A small multi-label audio tagger, trained from scratch.
Training: adamw at rate 0.0023, 40000 steps.
Rows from block 6 of a small multi-label audio tagger, named by matrix and row number. Each number is 500 + 40 x the weight over its row's rms, rounded and kept within 0 to 999. All counts start at 0. Numbers have three digits each.
Before each channel's rows are labels from the 100 clips, of 14976, where the channel reaches its highest value: "responds to" is what is common among them; "peak on" is the class under the peak. Only what is clearly more common there than usual is listed. The data: phrases spoken by 400 fixed synthetic voices. In brackets: how many of the 100.
# conv: width-5 conv (model.blocks.6.conv.weight, 128x128x5, standardized in use, each kernel summed), inputs 0-63

responds to: /i/ (98); fast speaker (49)
peak on: /i/ (92)
conv.72:473498489532509490456490534482487477506529476485437534492515536440470458473459497500491508513482452476556400578517496415515560508555558497487508451519552466461496456505528499525463430508513482

responds to: /ɪ/ (98); /ŋ/ (96); text has "king" (37); text has "bring" (32)
peak on: /ɪ/ (92)
conv.55:478480475482544419500448488470497456482538573487347507481479461555464455462491426502473534564469524497511481475431489517457540523504512505514574478463585540536509532531499494491486474536459493

responds to: /w/ (96); /ə/ (62); /z/ (49)
peak on: /w/ (33); /ə/ (29)
conv.57:478442504441538523496455566507499561520460548497482459543531520475526529519552463453573577501538528505511544512440473496445409516453531570526607483434511430482513525495461503523431461487513515

responds to: reverberation (62); /ɔɪ/ (54); text has "point" (25)
peak on: /ɔɪ/ (53)
conv.73:538535548467483511564496532525471567531504524531540502479509430531546507510480505510516439526520531473504520522442545504550495477321421489521567462527565485519485503534475446441532501523500465

responds to: /v/ (70); /i/ (66); fast speaker (51); text has "river" (27)
peak on: /i/ (41); /v/ (29)
conv.75:470493572530542440513446498437505442432553433507550485484502477480529445455530425458494488508527496485466473575570470444533527509514517468535542532503509469520515483479462481452496467523489460

responds to: /ɪ/ (99); /d/ (99); /b/ (97); /ɑ/ (87)
peak on: /ɪ/ (76)
conv.49:500466500425535505540517519505468549513551496455405422464450561514461570446450487446519432523539483486523534490509543463577550506589544438559569533480513481501472525549462471474522415528446463

responds to: /t/ (100); fast speaker (54)
peak on: /t/ (76)
conv.99:514513533477517515472450489444503464391498454464497455512521488532512462489512474526537458435462429489453522524510575470564506467496528517486525538509503452499472531525483500444502615518437489

responds to: /m/ (72); /ɑ/ (60); /u/ (44); /j/ (43)
peak on: /m/ (29)
conv.83:496497497539499468537481383470421515492426522476482467524410522512494459498552498489476492518470471472507452469551512538532494459580568463539524490518509534497486471543428496478501510556548484

responds to: /w/ (61); fast speaker (58)
peak on: /ɛ/ (29)
conv.127:461551574561554520513546495525480530518478533475421506512568525518508524561510370472504483582451452485459427469542541442452473478501516491484467474501446543493481494538541490478466517499588514

responds to: /ŋ/ (42); text has "king" (34); text has "market" (28)
peak on: /ə/ (46); /ɪ/ (44)
conv.106:533503518456477533575540559487563475494542566547517452537492596525492517498534517493478528465455474373484523514442459504487497501521484483427484463460486524412517501462488489474478489449467406

responds to: /θ/ (26)
peak on: /n/ (27)
conv.96:435500503484504481463476481519572491440465438538484466489426474451485516458504508544487474475471478459463561527487493460600539527513585521535532451464484380452558449475503436511522494522558448

responds to: clipping (96)
peak on: /ɑ/ (28)
conv.6:485479562529526449546529500438479526500442470501553488468450452507464479469452483494509503510489488451505525517452481503489493543556396449483512473512481610438432417499428507514490502507538514

responds to: /ɝ/ (72); /m/ (58); /ʒ/ (44); /aʊ/ (41)
peak on: /ʒ/ (37); /aʊ/ (35)
conv.125:415393542564534527531498506496481529555481441437534504478496530501483475478540547495406532472440463486480543552527473543531540514578502510490541495495508502543500474540472469420537474507507482

responds to: reverberation (88); clipping (34)
peak on: silence (96)
conv.62:502431528448491537490502488530504493509472520454484454492442514507427497479541467443508474499504554521512568457529521385555506528504565498552530512487569467513507527506513518482479483513533423

responds to: /ɝ/ (80); /ɛ/ (67); /ð/ (35); /ʒ/ (26)
peak on: /ʒ/ (26)
conv.5:498498532454413472488516535496488541483429465466540507488530468437510510560472479405531501552424447533519503526467503457530527473537530503528544526500563501536459503521552557483496508458574485

responds to: /s/ (94); fast speaker (47)
peak on: /s/ (68)
conv.85:489495536540442515551431568491477487516507475450550492536439435473526504472520512497513508473551467452394526515516484492487530506469491483473549506563506491546467401534508480507536468491506540

responds to: /ɪ/ (85); /h/ (83); fast speaker (53); text has "behind" (40)
peak on: /h/ (60); /ɪ/ (30)
conv.91:552525586469462509498372464504481475517510489518548453489486561465503482505495482505506504527524446446425553502533556517482451516582474469458463473494441471475545468507497485522472505492608451

responds to: /ɪ/ (83)
peak on: /ɪ/ (59)
conv.58:461458534466408523485445423460491452520510500521533497500410471465519501483482445455501483471417548473514496507501416509523477569507539427526506507484519458507485510561495468578515535409486491

responds to: /z/ (85); fast speaker (56)
peak on: /z/ (45); /ɪ/ (33)
conv.69:521526519544498505446460469518493498547522433524474463503466517503444498516463455494539477462517529530561506477421535426485496490529549490539447504508521494499483483498481485509464488466486484

responds to: /m/ (68); /æ/ (59); text has "lamp" (38)
peak on: /m/ (56)
conv.117:539464545549481429493494525508512520486507524404489506459437451523470495516452439557527544500543510580508441542516506466455485468515535498510563473482477552468450487566484402450429527493519471

responds to: /s/ (87); /ɛ/ (66); text has "send" (29); /ŋ/ (25)
peak on: /ɛ/ (55); /æ/ (38)
conv.113:457474488511501490505469577490544497391512546483478521466486495525492505501523467525521507546451474561486495556494498428540556470553576484557496458477519525374509479520528443525506520491499491

responds to: /h/ (99)
peak on: /h/ (81)
conv.35:505526486477497486475490507513522471507467512448492470524471505444453439495504501486485546518452526537484539513529535468503490546482507464506446494538495441527500508508505508561465535499639481

responds to: /n/ (98); /d/ (82); /aʊ/ (38)
peak on: /aʊ/ (28)
conv.119:440498483577481435472552473489519460456464481466486535516431487519473500469558454460469487406447475526504578451468512509546529491399551488522569483528519470539519525469525432516523522533489462

responds to: /j/ (55); text has "yellow" (30)
peak on: /l/ (31); /ɪ/ (27)
conv.37:392496470505495468484487473492527481505548556470476519508497470447458482496490448469475490534466488509456554582508517434557524577482534514517626535536537504429483442524522477523484534478511444

responds to: /f/ (99); text has "knife" (29)
peak on: /f/ (78)
conv.93:548479508495481497470532540486488493506472443456562451518522552521432488505536470515512456462506502487459514532499532382505513492567529504499533542485505507510456446531451481538493597461522455

responds to: /i/ (88)
peak on: /i/ (82)
conv.86:545444483485441572451441499490457556526525507503487409465494526520546511521517478523430473557474482494459464561580498468503527506570554442500552538466459574473478383530481549488436538504507479

responds to: /h/ (77)
peak on: /h/ (55)
conv.68:511487507527536488439451512498460439507457561461568503540459550515484504531563514492520540525479491398470573560468517513439478479409504492531496393486498523510457523555490483509470535503551457

responds to: /ʌ/ (33); text has "window" (26)
peak on: /oʊ/ (38)
conv.36:447513463550608460488501464553539540481473526501495562473530479495527550483500437425474527498506481509514432423467549462485451522495517433532536450534560462512492517452516478525493494476453463

responds to: /ɹ/ (90); /z/ (58); text has "zero" (40); /θ/ (38)
peak on: /ɪ/ (43); /θ/ (27)
conv.20:472543496548516464508503534445496523517518551509541422475482495453480503476536497521485521499556486478510491457519441487486411551497529533482490478539455478505471450515509527531510529503510497

responds to: /h/ (75); fast speaker (49)
peak on: /h/ (47)
conv.16:498510453505401408489506505509523543437490516527564479530472524470486416518495539544407418492532447458492521525500516533504490502573543480504537511476453497478550460424450511506525448513539473

responds to: /ə/ (94); /p/ (72); /oʊ/ (61); text has "open" (34)
peak on: /ə/ (92)
conv.8:537414509513537558552408521497573521458494505467509427526513481476423453479526473522539390525546492473471470451550526520517487542449543491517484501472521468423429476527423535488491577505519532

responds to: /n/ (99)
peak on: /n/ (64)
conv.87:391483476525531445575500433489471461483509406440509463510498512544505513528504505542486448438531513517488505444456513492526512522510548502508493501521544470534476499411474500508442525486454436

responds to: /ɪ/ (81); /θ/ (49); text has "thin" (47)
peak on: /ɪ/ (76)
conv.94:537505427544546511430516469483565429477557544510527478503471592420507530497534514486500557529502485528490482497471494509448500476494473517468527428485478523471474428470530479512604496448525419

responds to: /v/ (86)
peak on: /v/ (50); /eɪ/ (27)
conv.92:509485534513495517518492431523539396471565405487507515514483517542483466522503520415469506427504480484471444512562539435525541479507538506572526497515446530482509507549485500466456505568497496

responds to: /ə/ (93); text has "today" (26)
peak on: /ə/ (69)
conv.3:447430500486500559520549477519586483464457552521461504552493512472413498526562508496526519507469499427508543516480498497507485485436518530561463490542530493439433412440448467425424411446489504

responds to: /ɪ/ (76); fast speaker (48); /j/ (36); text has "beyond" (35)
peak on: /ɪ/ (63)
conv.17:496482431538540398545488519523483431479475494460485499419464519503494552512453483490504465473492499463517471516549460494491549507514514524504534482500457522528494497551502538458461546538459542

responds to: /m/ (84); /u/ (49); /v/ (42); /j/ (41)
peak on: /m/ (27); /j/ (25)
conv.15:452420469463461492487453467548460493499547516507526444475483442538513565474570440461466523452457473488521512452576574455541545533469498516552470464496517494528466524456479500463475547481498463

responds to: /ʃ/ (99); /i/ (67); text has "shiny" (32); text has "shop" (31)
peak on: /ɑ/ (31); /i/ (26)
conv.33:497477517481432530470532560511439499516496518522408496537466544516476481478483509526566523420542490484486524456527475481578480539498543505538565478520521483469517432452538512439421437482451459

responds to: /ɪ/ (97)
peak on: /ɪ/ (93)
conv.59:485488522501445515510419523488522482431496484488505493536488541514515511556518523492514518474523482412502444473472503439475487522542504527497512402468546471458461503478497456472515492500523484

responds to: /j/ (45); text has "yes" (28)
peak on: /aɪ/ (35); /ɛ/ (28)
conv.43:514493472496470501510453546505481540509557571581511554470498501571463497517502560523488494553505510466463515430514451453523512497440522503495464475535493533481488530482541488486468463476458471

responds to: /tʃ/ (96); text has "chair" (29)
peak on: /ɛ/ (28)
conv.18:498531528509534440521496579508568496478427528457480334520459503479450503531439545464485501405497463484521530456513541492524489500533499489557483510555538523496473466512459546465428574529531485

responds to: /s/ (80); /ð/ (76); /ɪ/ (70)
peak on: /ɪ/ (65)
conv.44:499444516514536455525442480482543499444579475492466485530504493508488514494489504544505484508471477495416525465424511414518456514477433477479476482454508529570401486504581475473531516486486504

responds to: /p/ (61)
peak on: /p/ (34)
conv.95:545414485483560496523551537493487562487524545535509490500509482513515570476535510522534498535527468475468510443399470478512420501524515472493468452397533498462509510524463438505446459527474514

responds to: clipping (42)
peak on: /ɔ/ (38)
conv.122:490518421469458448487389540496506536462411469489535530429496551473509482524483442551434513491526522482471550549542471500458527494504562552501523473511462504437462459510485486518520456502501494

responds to: /θ/ (27)
peak on: /f/ (31)
conv.26:553462538469466521487549506475492501508499482487483482502533444533531426481523514559541498583536496395472532399444519495493522440453492443521455545458537463533486393519490525475538516512464480